python train.py --model="image captioner" --horizontal_flip=true --encoder_norm="layernorm" --encoder_norm_position="pre" --encoder_patch_size=[4, 4] --encoder_conv_stem=false --decoder_width=128 --decoder_layers=10 --decoder_fused_qkv=false --decoder_bias="none" --decoder_inner_norm=false --residual_init="scaled_by_depth" --lr=0.00072 --epochs=3.9 --final_lr_fraction=0
Rows from expert 12 of block 11 of the image encoder, named by matrix and row number. Rows with one number belong to one neuron. Each number is 200 + 20 x the weight over the matrix's rms, rounded and kept within 0 to 999. All counts start at 0.
# gate: expert gate (encoder.blocks.11.mlp.gate, 16x384x384), inputs 128-255
# up: expert up (encoder.blocks.11.mlp.up, 16x384x384), inputs 128-255
# down: expert down (encoder.blocks.11.mlp.down, 16x384x384, transposed), outputs 128-255
gate.193,242,208,194,197,169,193,195,213,207,198,184,201,204,193,161,196,189,192,228,174,202,170,256,221,209,196,192,185,198,152,192,202,187,187,200,185,212,193,236,198,198,192,210,213,183,213,146,200,205,196,210,203,210,211,186,191,231,220,194,209,234,165,230,204,186,236,170,175,199,193,225,147,170,213,224,211,190,186,252,170,215,200,212,210,200,212,211,208,209,206,192,201,194,192,179,210,198,202,208,262,237,205,181,196,183,197,234,178,205,189,202,206,213,207,198,200,188,184,197,191,192,216,182,195,197,188,192,171
up.193,213,207,225,201,185,201,187,201,210,162,217,194,216,219,176,198,229,189,209,241,207,192,202,213,211,169,187,176,175,174,192,203,204,194,196,201,193,181,203,232,200,189,205,215,192,207,200,192,219,206,198,210,190,195,214,164,194,210,217,198,180,207,217,217,205,217,184,196,201,184,223,176,185,185,217,190,192,205,198,189,180,180,212,200,189,203,187,191,224,207,203,210,224,194,172,176,197,199,181,201,217,201,198,210,214,191,226,178,178,195,206,218,201,202,213,196,228,168,183,199,187,196,197,186,185,194,197,214
down.193,207,213,207,188,241,216,192,214,183,168,187,203,186,184,216,212,220,181,195,196,229,226,200,195,219,209,197,162,182,191,202,185,194,217,194,213,198,202,212,209,194,177,225,190,222,229,183,198,221,191,201,206,212,191,213,195,210,227,191,185,194,192,202,181,202,189,244,207,184,189,199,226,188,226,221,189,212,219,202,171,204,184,201,226,180,209,186,212,209,213,228,198,197,209,168,201,198,226,178,191,212,194,180,189,193,179,216,187,217,200,190,214,207,201,196,190,190,194,178,213,194,205,185,204,238,206,223,180
gate.194,204,201,165,203,190,218,211,205,198,192,181,184,210,208,188,222,147,212,231,185,251,177,198,257,182,185,174,205,150,202,183,216,211,166,147,164,239,190,205,168,175,198,194,236,192,217,201,219,201,215,189,191,225,218,164,193,219,202,215,210,235,174,219,220,185,206,175,238,228,165,206,190,167,179,214,179,212,205,191,195,214,211,222,210,194,226,197,218,210,187,234,185,203,196,220,203,191,201,214,215,203,167,221,153,208,174,202,167,175,198,177,187,251,237,192,185,174,177,207,176,176,212,172,225,155,214,212,179
up.194,187,181,197,198,219,181,239,222,163,212,200,184,198,209,218,238,136,200,213,178,242,209,187,243,188,168,211,214,141,244,202,221,203,184,136,153,179,211,198,152,170,219,196,221,219,242,194,221,210,171,171,203,165,198,176,240,189,197,215,204,189,195,185,208,193,185,208,235,243,202,172,236,195,178,204,177,217,198,186,216,182,229,221,193,183,229,195,200,190,218,253,218,216,206,207,200,200,208,203,198,169,176,251,165,182,186,179,146,181,172,174,183,217,240,200,210,219,208,223,178,167,188,193,200,180,230,239,210
down.194,209,211,199,218,177,188,202,219,222,182,224,156,206,221,217,228,182,240,195,183,211,237,226,217,187,223,223,235,148,213,215,233,187,152,223,201,247,184,227,196,202,228,173,237,240,229,190,185,178,146,201,210,200,185,192,183,223,213,253,197,174,197,195,220,197,182,150,217,227,207,200,181,155,209,199,197,174,216,236,204,175,201,228,218,202,203,207,231,193,212,272,203,204,178,183,162,232,236,183,249,200,215,174,180,191,184,208,199,156,192,152,197,260,222,177,248,204,203,165,200,163,210,232,188,194,202,206,215
gate.195,197,205,214,201,200,164,177,208,235,196,140,207,242,221,170,189,204,233,194,237,230,196,208,199,208,201,192,195,204,165,208,181,179,205,206,181,232,174,184,218,170,186,200,182,171,197,198,225,187,209,220,206,218,198,187,171,198,201,203,215,225,177,231,201,214,212,184,183,197,192,223,213,179,185,208,230,211,168,189,187,222,190,207,201,216,179,199,214,184,200,177,186,192,204,219,183,209,206,222,204,197,191,220,213,207,215,196,166,212,244,204,233,206,197,194,184,184,176,197,195,223,217,163,234,191,200,219,168
up.195,205,214,232,240,190,209,170,214,238,149,173,184,217,186,195,181,209,186,177,231,235,204,209,178,237,175,158,200,220,179,134,172,233,195,216,196,168,143,218,221,191,164,213,195,171,174,224,227,206,273,211,172,172,215,186,163,198,183,153,193,216,196,214,232,215,188,210,201,193,193,200,208,194,183,186,216,189,217,213,196,219,162,182,200,218,215,190,216,248,198,150,178,198,188,206,174,184,220,181,176,197,136,215,172,167,211,186,163,186,212,200,249,208,196,226,214,226,188,223,150,206,219,157,221,195,182,198,207
down.195,169,248,217,235,181,188,196,207,231,181,190,225,195,179,201,176,190,167,191,217,220,149,168,144,239,197,198,176,208,201,160,190,239,209,171,184,241,195,261,151,212,175,227,197,218,172,186,197,219,207,209,186,213,207,197,183,155,215,245,161,166,216,198,242,198,192,207,203,196,172,221,249,202,169,187,185,208,254,185,217,233,191,239,174,231,208,191,217,200,185,236,162,190,199,237,204,186,192,214,164,217,154,219,198,195,190,169,149,204,236,199,238,234,207,240,180,167,161,199,177,191,195,186,196,206,232,201,217
gate.196,237,235,198,196,174,215,210,192,201,190,186,201,210,187,179,218,192,204,219,200,196,143,236,215,188,178,187,182,194,160,207,191,174,180,206,169,225,199,207,181,193,190,204,214,197,197,176,197,187,204,201,218,231,199,196,207,214,220,212,204,201,165,230,208,180,244,169,181,221,192,218,165,176,212,199,178,188,183,230,188,211,204,202,240,182,219,197,223,192,220,217,180,182,170,181,210,181,214,220,247,231,184,187,191,199,191,210,178,205,200,191,211,200,185,209,188,202,201,198,189,203,210,156,217,187,213,208,158
up.196,189,178,197,196,216,194,195,205,186,198,196,183,201,180,201,202,216,216,220,203,176,177,212,199,198,190,206,208,205,223,191,205,193,189,177,208,194,187,189,175,224,200,204,218,194,193,217,215,230,188,213,185,209,213,198,198,195,205,224,191,193,222,184,204,173,204,190,200,190,204,207,218,172,196,209,197,202,200,193,210,191,195,215,200,194,212,202,205,204,208,204,182,189,193,203,193,216,166,191,227,197,181,202,198,221,197,197,184,189,226,210,198,214,191,175,209,216,210,210,169,189,201,189,232,186,209,212,197
down.196,191,234,161,228,189,182,218,205,212,209,213,202,193,192,194,211,194,199,196,221,186,188,216,182,192,191,210,211,209,196,229,194,227,230,184,182,239,212,192,200,210,203,221,222,219,219,214,202,186,215,189,247,207,203,214,199,166,189,212,214,213,186,193,202,176,179,223,213,181,221,208,199,205,190,199,215,213,206,188,216,225,198,205,166,233,210,190,177,200,202,199,205,203,213,222,218,222,201,206,193,213,188,206,197,223,194,220,194,197,210,188,181,204,189,221,201,206,201,215,189,206,211,204,202,221,193,222,216
gate.197,227,241,188,212,146,216,185,211,197,190,176,207,186,178,169,222,190,217,208,193,220,169,221,238,208,173,181,163,208,142,182,172,190,182,178,165,222,202,212,205,179,171,223,216,203,203,173,200,172,211,213,199,236,215,193,186,225,218,197,215,203,177,225,215,198,222,154,176,217,194,226,187,172,201,224,190,214,191,231,212,205,190,181,230,194,197,223,233,210,226,199,194,199,185,191,205,181,207,213,248,224,171,210,186,206,194,214,190,199,217,191,228,207,192,211,191,191,201,199,201,208,200,186,206,177,207,199,164
up.197,230,210,184,201,195,187,220,188,202,223,216,223,190,215,215,204,192,182,209,182,207,187,208,224,195,199,186,209,188,207,222,202,199,190,199,212,202,190,195,207,206,214,191,191,168,218,213,194,211,190,204,202,225,196,197,211,204,179,217,160,196,186,169,196,189,207,203,189,236,202,197,223,214,192,213,178,212,214,198,210,184,193,187,227,186,193,193,176,183,163,205,206,202,183,200,198,226,195,192,191,204,194,200,184,195,199,220,201,193,187,178,211,197,190,201,212,239,208,199,188,193,200,200,199,226,203,208,186
down.197,192,200,200,213,197,178,203,196,180,205,245,205,223,184,213,189,200,175,197,187,195,181,197,184,194,205,195,161,204,196,181,195,210,212,213,198,216,192,216,192,192,186,194,166,197,226,197,216,187,224,210,188,201,212,183,221,184,193,197,190,185,210,178,205,197,192,228,180,193,192,189,232,225,180,190,203,203,193,186,210,185,185,196,196,183,236,190,173,212,201,211,185,187,205,187,214,223,183,201,172,187,208,218,198,202,210,217,193,220,204,179,200,170,184,205,202,178,184,171,192,203,199,177,204,191,172,210,207
gate.198,197,225,200,179,182,170,213,218,223,194,162,208,177,199,161,182,195,224,209,193,200,203,191,184,181,200,196,205,211,169,223,199,180,195,209,157,220,188,210,165,216,197,197,187,146,192,188,208,213,171,210,193,199,216,171,182,217,220,235,200,271,181,202,215,215,191,193,182,197,194,217,202,185,168,181,230,232,192,214,171,240,179,189,205,215,204,233,215,209,198,198,190,208,201,220,241,182,201,195,195,216,190,220,165,198,214,176,178,226,213,187,210,194,196,231,168,164,155,223,180,227,227,177,202,157,235,241,186
up.198,197,173,246,204,221,218,169,171,218,191,193,234,178,134,179,187,198,187,185,221,203,207,226,182,216,215,188,156,238,193,214,184,212,212,213,202,192,196,238,209,224,181,218,186,192,176,209,191,184,227,209,196,197,208,232,188,221,200,150,180,193,201,220,203,202,208,186,165,175,222,202,191,197,238,190,214,179,240,207,174,209,176,176,211,206,165,171,186,215,194,177,196,212,185,241,207,178,196,177,200,211,191,207,200,199,183,196,228,199,192,209,217,183,161,230,195,224,186,217,155,196,205,177,181,210,187,183,234
down.198,211,225,181,182,195,207,212,193,210,189,201,226,152,187,219,207,220,170,234,210,204,145,222,211,197,196,182,167,201,207,191,174,234,213,178,201,179,213,235,193,207,209,215,189,205,175,178,188,254,204,190,202,216,220,216,195,190,191,191,188,177,171,198,175,211,196,214,179,181,211,225,193,208,227,221,196,213,220,181,188,212,207,190,170,236,177,200,177,209,222,207,176,207,221,201,216,201,182,183,136,177,153,222,187,195,193,187,215,241,240,216,192,190,177,227,147,152,231,189,213,188,194,193,161,225,266,181,239
gate.199,227,221,189,203,177,209,194,213,201,199,159,209,204,193,179,224,185,211,207,196,206,157,239,246,192,174,182,192,177,194,193,175,203,191,171,188,239,190,206,179,183,181,228,225,191,227,186,206,186,220,211,211,231,221,186,185,236,232,216,214,217,179,231,209,193,236,163,205,203,180,202,174,195,199,211,208,185,201,227,209,218,203,188,238,182,225,195,233,202,201,211,179,174,176,209,221,203,217,224,242,241,171,205,187,196,200,219,195,186,208,174,191,205,206,200,179,204,180,193,206,181,225,197,201,186,190,216,189
up.199,195,188,217,183,208,194,214,216,195,204,188,227,203,205,211,205,244,196,204,183,188,227,190,188,196,221,192,212,213,181,186,187,200,212,205,212,158,167,193,216,200,185,207,170,179,169,189,198,219,172,189,193,197,181,218,201,190,212,211,201,177,206,200,207,197,178,211,184,196,197,197,187,196,219,209,206,191,218,199,187,177,195,191,222,177,176,207,173,195,190,187,214,210,195,200,191,196,198,210,206,202,197,197,223,232,201,217,220,203,226,208,207,212,196,190,176,220,176,202,215,211,211,250,200,244,213,186,216
down.199,202,197,189,189,189,206,216,217,208,213,172,206,202,150,229,163,198,195,212,211,194,189,200,196,205,199,199,189,196,209,185,188,229,222,221,223,165,199,185,195,203,218,221,167,195,167,199,202,213,197,199,193,207,187,215,197,177,185,190,223,200,220,211,194,232,208,228,184,195,202,204,217,213,187,200,184,238,204,212,197,229,184,195,210,183,182,207,174,177,207,178,174,186,209,229,205,177,174,205,164,199,190,210,206,227,199,184,221,245,189,223,210,188,215,198,174,189,185,187,210,225,183,192,176,224,208,183,196
gate.200,235,228,204,205,167,200,189,199,223,158,178,231,219,184,171,194,185,207,201,169,212,176,242,236,178,163,162,178,194,178,199,180,199,186,191,188,220,188,212,212,169,184,209,206,192,213,174,184,177,213,198,217,233,215,199,198,235,224,200,239,214,155,230,228,196,222,164,186,223,162,230,159,159,210,235,196,168,200,218,207,215,207,199,240,190,214,196,220,203,222,198,210,174,187,196,210,196,189,226,210,223,163,190,169,181,189,207,207,175,194,207,193,217,208,185,190,174,200,203,195,190,248,207,225,205,178,196,173
up.200,203,188,197,205,217,203,196,202,210,225,204,208,204,206,205,200,208,216,193,183,191,219,209,198,206,223,206,211,198,185,213,205,194,161,199,209,183,206,194,223,178,189,215,211,195,216,185,171,211,182,226,213,217,185,191,216,217,179,196,217,207,192,212,204,186,208,212,188,200,180,189,204,197,212,194,214,168,202,178,217,205,204,203,193,163,188,190,229,223,221,226,211,214,188,205,191,215,219,211,189,188,213,212,181,202,219,214,224,199,202,199,182,186,220,198,218,219,204,205,200,205,206,208,194,178,190,210,193
down.200,189,178,192,180,193,209,204,227,215,194,213,204,194,187,198,203,213,175,204,213,221,214,219,195,209,207,217,199,219,195,205,215,251,215,190,227,189,207,210,185,201,189,208,221,204,230,220,199,192,209,219,159,221,203,214,199,204,199,222,210,195,210,196,206,195,142,183,203,203,190,214,222,186,186,206,186,219,199,180,204,209,176,185,181,195,183,199,188,191,215,230,208,215,208,220,211,217,203,218,173,192,215,206,194,226,196,198,186,204,217,174,190,197,189,206,199,183,210,191,177,175,206,167,217,215,238,209,224
gate.201,204,220,188,197,170,226,177,216,209,182,174,210,200,204,182,267,162,216,207,194,188,183,220,222,183,206,197,197,189,190,183,186,188,194,146,177,250,220,229,180,196,191,232,245,194,234,184,189,181,228,189,219,201,225,184,207,210,204,220,211,226,197,227,211,180,207,170,179,222,182,203,205,200,212,209,182,171,208,226,200,212,206,202,217,209,211,188,208,208,229,221,197,200,179,218,198,210,217,241,226,205,190,195,173,170,181,213,202,180,224,182,178,225,220,189,194,197,197,190,187,175,216,185,210,182,193,206,195
up.201,204,184,188,189,184,224,190,224,182,198,199,185,178,218,226,223,172,163,186,192,193,207,168,220,185,239,204,222,192,216,219,235,146,182,164,172,230,208,228,162,197,213,214,241,208,232,192,177,195,227,169,199,198,217,172,205,202,205,245,222,219,197,188,211,190,196,246,257,239,202,166,234,200,214,164,207,192,183,211,196,205,209,232,200,210,168,213,217,198,207,230,194,199,210,202,194,240,249,218,219,186,198,210,147,175,211,197,214,186,220,191,190,210,210,166,213,186,228,188,210,175,205,193,172,158,191,233,204
down.201,205,190,184,205,174,215,199,213,196,169,217,163,201,215,212,214,169,215,183,188,188,222,192,201,212,207,218,255,171,189,242,212,197,199,193,206,247,226,207,188,218,210,215,242,190,236,187,155,181,202,186,184,221,191,190,233,221,195,264,184,197,213,196,223,188,223,153,228,205,205,194,200,164,222,198,194,188,175,179,205,196,202,210,225,200,220,215,225,203,205,218,192,206,170,204,190,234,241,217,240,217,246,213,198,142,189,204,207,162,182,171,182,217,235,166,249,224,220,180,179,198,195,224,189,155,138,212,228
gate.202,230,212,181,206,154,214,191,206,202,183,189,208,215,189,178,229,181,196,210,195,213,173,221,237,192,177,195,188,184,187,163,171,194,177,200,177,222,211,202,185,179,178,208,218,194,208,195,196,196,216,194,232,244,208,200,194,239,229,193,201,204,163,223,207,178,231,158,184,228,190,200,183,173,186,218,195,182,193,236,210,197,213,206,233,179,204,198,234,195,208,197,193,184,189,206,215,173,191,192,243,207,175,214,184,199,198,197,194,187,208,178,210,209,186,221,183,195,186,198,197,190,207,187,224,184,195,197,173
up.202,208,193,199,211,201,185,203,207,193,223,200,210,233,186,228,220,194,195,188,189,212,201,186,222,212,165,203,199,178,214,155,202,218,190,207,207,213,170,210,175,165,189,192,196,216,185,195,197,188,218,195,208,211,215,221,196,202,196,201,182,200,201,200,235,189,196,211,201,223,183,172,209,184,154,196,200,211,220,234,229,182,197,202,190,193,203,191,184,196,187,209,163,206,180,159,211,198,176,176,203,209,193,185,190,177,198,206,161,181,188,215,196,226,194,195,193,213,218,191,195,176,194,183,207,223,220,199,191
down.202,196,221,197,234,206,187,221,194,196,196,203,177,193,242,217,201,173,220,195,178,203,200,207,173,217,183,205,237,190,196,213,197,218,200,183,149,204,188,187,214,214,195,190,198,207,208,207,239,192,209,195,205,213,205,187,202,203,235,203,210,180,196,199,220,206,204,209,222,179,213,207,217,205,231,219,178,198,191,204,200,188,179,174,202,198,190,182,244,207,199,237,186,168,210,210,202,205,204,204,214,188,188,194,194,216,198,202,215,207,170,161,218,236,228,206,188,220,182,211,209,198,221,217,189,191,236,217,220
gate.203,226,218,193,209,173,206,183,198,197,184,185,207,213,185,189,240,204,194,224,191,224,169,247,231,190,187,205,172,187,184,191,196,184,196,191,187,238,195,197,201,200,189,215,212,187,193,165,202,185,222,195,206,252,228,221,213,235,225,220,211,207,167,228,207,185,209,159,183,214,185,206,171,196,195,207,199,201,227,236,212,214,187,192,226,202,209,197,232,205,212,193,193,195,180,210,211,205,200,205,231,228,196,178,216,189,181,188,173,206,202,163,200,207,174,199,178,196,181,196,195,194,220,208,198,179,203,199,166
up.203,212,184,188,195,205,206,237,199,228,200,181,202,189,217,210,212,211,190,218,181,169,201,211,177,185,163,202,193,213,189,187,214,211,196,207,207,205,179,179,229,202,194,196,192,207,205,194,195,204,211,159,205,201,186,230,212,198,203,216,200,189,210,207,195,191,186,178,183,188,197,209,190,212,192,185,185,188,189,196,198,172,214,189,217,196,220,181,200,214,202,194,208,198,223,193,223,193,197,213,206,174,199,186,199,211,200,179,224,214,184,189,230,195,202,199,190,210,233,193,192,173,211,226,209,182,218,176,208
down.203,218,193,195,214,197,219,213,195,183,190,182,186,203,208,204,200,212,200,200,186,197,181,215,218,180,209,174,211,210,209,208,196,174,214,216,167,187,202,180,202,199,173,212,204,174,179,201,197,207,228,215,227,209,201,198,182,208,182,198,224,208,191,209,202,206,212,206,222,193,196,218,208,220,170,202,217,201,201,198,203,198,207,189,189,176,213,188,193,174,222,183,187,182,205,207,204,198,198,202,185,206,200,191,197,212,202,197,189,232,199,208,203,212,205,228,197,190,188,192,208,243,190,221,201,192,219,201,232
gate.204,229,214,189,200,164,215,177,208,215,179,176,198,226,167,185,237,186,200,223,196,201,184,229,243,187,168,177,196,189,179,194,184,207,183,191,178,213,193,207,201,190,175,213,228,191,196,165,191,202,217,216,211,251,191,200,200,241,228,187,215,194,182,233,217,183,220,164,197,200,195,219,171,178,203,202,211,197,201,237,182,207,199,200,244,201,206,192,231,199,223,197,197,184,184,219,215,200,199,227,230,234,170,207,175,190,179,240,185,205,223,180,186,212,191,214,192,182,196,185,195,192,212,190,201,199,191,219,184
up.204,190,197,189,219,215,206,204,215,190,201,193,211,216,200,185,179,189,209,192,211,212,207,210,193,195,188,202,189,187,224,207,208,188,178,207,226,182,188,189,187,199,206,187,190,206,176,224,203,205,201,190,203,204,220,204,188,206,217,198,209,205,227,198,204,229,219,214,206,196,189,210,217,204,194,215,186,202,219,191,199,183,179,200,217,225,198,211,227,225,213,202,192,189,195,206,194,196,183,194,223,225,200,190,222,210,193,208,209,204,195,214,199,211,190,203,202,189,177,196,213,199,216,193,197,209,200,199,227
down.204,210,197,195,201,197,195,241,206,220,221,197,193,192,189,222,184,193,195,218,193,212,192,203,187,200,211,180,182,224,202,196,191,216,175,232,219,162,200,197,223,178,192,176,188,200,212,209,209,214,222,214,213,168,206,230,197,200,223,202,181,223,214,195,206,193,181,205,227,188,214,195,210,230,176,230,179,191,198,198,235,206,197,185,203,190,202,198,172,194,188,208,212,187,197,187,207,204,201,215,216,207,172,194,202,195,220,210,188,210,201,204,221,193,207,201,182,187,183,190,199,195,195,194,190,182,213,203,169
gate.205,223,207,179,196,163,209,191,230,228,191,187,224,220,174,180,220,171,210,206,178,208,150,234,226,190,184,190,189,213,184,186,202,216,190,194,173,211,205,205,192,178,180,196,208,185,207,170,204,190,208,192,222,231,204,190,219,231,221,205,212,202,180,221,224,200,246,173,176,204,181,223,161,184,218,204,208,199,205,226,225,208,200,193,258,187,198,216,212,203,194,213,194,194,202,198,199,196,202,202,233,227,202,195,200,199,187,203,203,196,218,194,206,196,197,199,182,191,197,196,177,195,220,208,195,192,210,191,184
up.205,216,183,187,194,200,184,208,216,178,229,208,229,192,211,213,201,197,184,208,194,195,206,184,211,176,201,193,197,195,172,221,188,190,187,195,214,185,198,201,207,183,199,196,193,214,217,198,200,193,203,196,203,228,194,225,232,174,195,194,216,205,198,195,207,197,180,186,199,201,178,201,211,200,216,184,211,196,199,211,202,208,205,197,206,178,194,176,189,186,192,203,212,208,202,217,211,195,177,189,197,206,194,228,206,210,202,228,198,205,204,208,161,195,201,207,203,203,196,219,206,198,191,191,226,198,186,201,192
down.205,198,198,226,194,198,202,214,183,231,224,196,226,196,221,200,219,188,213,205,198,191,182,184,217,201,179,199,205,193,174,235,178,199,220,186,168,187,201,180,201,182,215,183,198,202,212,200,212,187,222,212,193,217,219,201,197,198,206,163,212,201,200,194,204,195,190,183,189,200,197,205,176,215,224,167,196,168,189,208,197,182,215,188,166,208,211,194,222,210,205,218,198,201,189,181,211,177,192,207,203,185,199,199,192,198,207,215,220,203,202,195,217,228,180,192,223,200,209,220,198,172,205,214,184,211,214,188,178
gate.206,238,224,191,216,163,225,192,209,204,186,183,197,221,191,184,257,176,210,212,193,199,172,219,252,210,190,200,190,183,169,184,179,169,188,180,181,208,206,198,192,200,214,188,229,202,201,167,171,187,198,188,206,233,232,195,197,246,219,215,220,223,198,229,205,161,222,164,210,224,181,217,185,172,224,206,197,176,194,224,207,206,197,221,215,193,219,193,255,184,209,191,168,206,185,198,214,195,229,242,242,259,182,198,194,180,198,221,212,203,221,192,186,216,190,203,201,197,212,187,191,180,198,198,207,185,190,198,173
up.206,205,199,204,188,213,186,217,199,215,185,203,230,231,199,191,184,214,203,207,231,230,196,194,178,204,206,197,145,232,182,199,192,258,222,233,225,188,164,194,246,183,204,204,163,177,171,202,228,221,208,223,175,204,182,209,205,195,212,186,183,183,206,201,196,233,176,217,165,180,197,234,202,245,164,214,224,199,213,182,184,177,166,192,198,204,210,195,177,226,166,187,182,201,185,200,185,169,164,184,201,183,197,193,223,256,210,205,169,174,213,235,231,172,192,231,188,153,175,211,201,195,203,178,213,204,234,181,209
down.206,205,211,197,193,241,220,200,176,190,190,210,203,202,165,219,196,199,189,217,195,231,191,223,204,194,188,181,179,224,230,162,174,222,185,203,225,192,190,189,233,217,206,211,183,200,158,219,218,231,209,196,170,183,179,195,219,163,213,200,205,196,225,193,216,182,212,233,191,221,224,204,234,216,195,215,178,233,205,196,208,211,194,183,160,192,154,188,184,222,235,181,200,195,208,212,164,170,162,179,137,189,181,202,181,213,243,195,221,232,214,170,167,192,197,187,186,162,192,220,211,194,165,212,221,227,230,174,201
gate.207,209,233,217,208,190,210,181,238,206,196,174,214,215,179,176,190,199,216,176,216,183,204,216,175,227,225,192,184,211,160,216,188,200,198,205,214,206,188,199,200,196,186,221,174,172,194,177,207,168,216,194,209,209,225,219,195,206,197,197,224,190,187,197,215,190,193,191,166,172,189,183,175,189,218,227,237,200,191,216,200,199,197,209,224,201,189,204,217,195,213,164,205,209,165,196,173,202,208,190,192,216,187,179,199,188,203,217,198,201,207,181,236,219,209,197,182,219,195,188,202,205,217,204,214,196,207,159,194
up.207,199,194,179,170,204,233,215,193,194,240,227,213,171,201,217,197,179,208,189,189,161,212,194,226,184,236,231,211,192,203,243,177,170,173,200,189,202,264,190,164,235,201,199,208,210,236,215,170,212,200,179,212,199,240,182,230,189,198,199,206,209,230,202,187,192,217,195,206,217,190,141,193,223,219,156,182,227,212,178,213,184,231,185,217,182,172,168,205,181,200,185,180,216,191,248,218,224,213,229,196,219,277,208,192,198,167,186,212,239,213,212,160,206,158,172,170,169,258,183,257,190,180,205,188,215,215,195,190
down.207,186,182,211,188,216,209,184,210,193,186,188,195,169,211,201,222,221,209,207,203,166,228,191,237,206,226,189,215,175,206,238,207,175,212,218,203,209,208,214,199,225,180,215,238,220,225,222,202,179,214,173,211,183,217,217,209,211,185,213,199,171,226,222,168,210,196,214,204,195,188,177,194,232,224,157,194,224,190,200,221,201,206,191,188,191,186,181,196,204,193,236,197,250,219,175,205,224,231,205,218,212,229,188,228,191,182,196,233,190,187,213,187,211,183,168,251,204,235,166,176,211,181,219,204,200,160,178,181
gate.208,226,206,173,205,173,222,176,211,214,198,201,184,202,197,188,225,171,217,203,194,205,176,197,231,183,204,192,201,170,181,198,183,174,211,149,180,220,210,216,174,190,196,225,252,196,217,201,162,177,191,179,213,216,222,179,197,216,218,211,212,217,189,227,231,197,215,174,206,219,191,209,188,185,212,204,196,177,200,212,208,186,210,210,232,172,200,190,232,183,194,217,171,192,173,190,229,196,238,226,238,228,198,209,178,185,187,206,188,204,210,182,199,220,209,216,196,207,191,188,201,176,205,176,219,184,196,201,182
up.208,229,198,229,175,192,177,233,172,215,201,185,212,212,188,181,168,218,200,217,224,223,218,216,182,194,203,211,179,230,182,185,188,227,228,219,208,179,184,178,254,216,206,175,154,185,174,210,240,190,175,216,192,195,193,224,212,199,213,174,190,191,190,194,213,219,218,201,186,158,197,196,173,226,174,197,205,213,171,229,185,181,204,182,219,205,235,241,200,215,194,172,216,170,203,202,192,185,184,141,203,230,189,171,244,239,219,212,180,173,202,203,213,170,206,223,199,168,181,182,206,227,203,183,208,208,210,203,198
down.208,191,185,191,196,226,197,225,169,209,217,206,218,198,170,198,198,200,185,237,183,217,160,190,198,196,187,166,178,223,193,154,180,216,229,205,234,183,180,184,220,208,205,195,179,199,175,173,229,259,197,196,210,173,181,163,182,145,237,172,198,164,239,189,186,221,183,247,193,180,228,214,230,216,183,208,192,229,198,226,183,202,191,238,173,207,192,216,216,213,220,168,214,187,240,212,191,178,149,202,163,157,168,186,169,235,210,208,162,229,223,201,220,179,187,217,168,188,158,211,225,206,194,187,191,218,249,170,174
gate.209,190,252,211,196,191,209,180,236,232,200,139,208,207,206,174,190,208,246,169,217,207,193,193,203,215,186,209,193,230,155,184,189,186,204,206,182,211,171,209,201,181,155,213,194,175,212,199,203,200,198,205,186,214,233,176,174,199,224,190,222,206,161,217,243,197,185,185,180,186,183,205,185,186,199,201,229,203,186,232,199,218,200,201,190,213,205,231,226,205,222,160,186,191,180,197,192,203,208,225,204,207,191,217,193,188,214,184,166,213,202,190,226,197,206,211,174,201,179,191,169,233,224,175,216,171,209,202,179
up.209,198,204,269,199,196,174,184,208,248,201,150,217,233,177,175,178,217,208,191,223,240,204,212,170,245,168,149,198,184,180,154,197,245,209,198,180,210,121,210,246,184,168,215,180,164,145,194,247,190,227,230,180,202,185,192,138,203,202,131,186,215,176,211,229,187,163,200,159,187,182,206,186,178,146,208,228,194,220,220,168,217,170,168,207,222,241,231,192,251,173,178,183,193,189,180,180,152,157,194,197,203,140,198,219,209,235,178,166,201,156,214,229,190,210,263,174,222,163,242,139,200,213,181,182,224,216,210,198
down.209,198,216,203,209,159,182,186,193,206,189,190,259,212,197,185,198,219,186,208,207,215,193,176,162,201,185,200,172,224,188,169,167,248,224,183,211,214,207,205,200,202,206,201,164,170,163,202,237,242,216,156,167,243,230,211,141,177,230,180,179,163,207,171,210,179,181,217,179,173,159,201,220,229,158,194,174,241,269,186,207,202,194,231,154,230,226,163,230,216,176,189,196,175,188,205,196,207,199,212,134,167,152,260,158,245,206,191,159,217,172,192,243,199,187,216,145,204,165,207,170,203,231,192,209,253,288,189,204
gate.210,225,219,175,197,147,214,201,207,210,199,181,227,219,181,189,222,194,208,219,198,225,156,228,239,193,184,159,189,189,200,193,164,219,182,178,187,239,196,179,177,193,170,200,220,181,183,157,209,175,210,213,211,239,203,190,190,237,251,209,206,213,184,216,203,200,247,178,186,218,181,217,189,172,173,193,190,207,205,220,203,176,166,199,227,200,209,212,261,206,218,193,157,197,182,200,226,164,188,213,239,230,169,206,202,213,183,228,188,206,230,200,175,215,194,206,171,176,196,218,191,188,226,170,231,193,220,193,168
up.210,184,145,209,217,197,206,231,187,181,196,222,174,207,216,218,201,175,203,193,174,236,212,207,196,203,189,203,193,173,210,167,210,200,195,188,211,176,196,195,176,178,210,194,213,215,196,197,202,189,192,192,179,200,168,207,183,189,191,203,202,191,195,175,206,191,201,203,220,202,174,168,190,205,187,188,192,216,221,190,211,163,222,195,211,196,252,183,201,192,207,216,195,231,211,179,197,200,191,191,194,197,183,179,175,189,208,214,181,174,179,195,167,193,204,194,220,201,233,224,186,206,198,206,187,210,236,208,197
down.210,205,203,183,220,206,179,191,190,179,227,233,176,194,226,205,208,166,225,201,182,214,210,239,218,179,199,221,199,181,231,202,233,221,224,189,195,219,228,189,173,197,200,161,177,179,213,208,203,224,184,186,205,231,198,220,185,218,221,201,203,172,175,161,197,198,201,204,182,216,168,201,183,222,207,201,161,211,223,191,193,180,193,201,194,204,215,188,197,208,185,213,210,237,189,195,212,186,181,196,202,205,171,203,196,190,178,216,212,176,186,193,200,191,229,194,206,215,193,217,219,183,177,235,190,185,225,212,212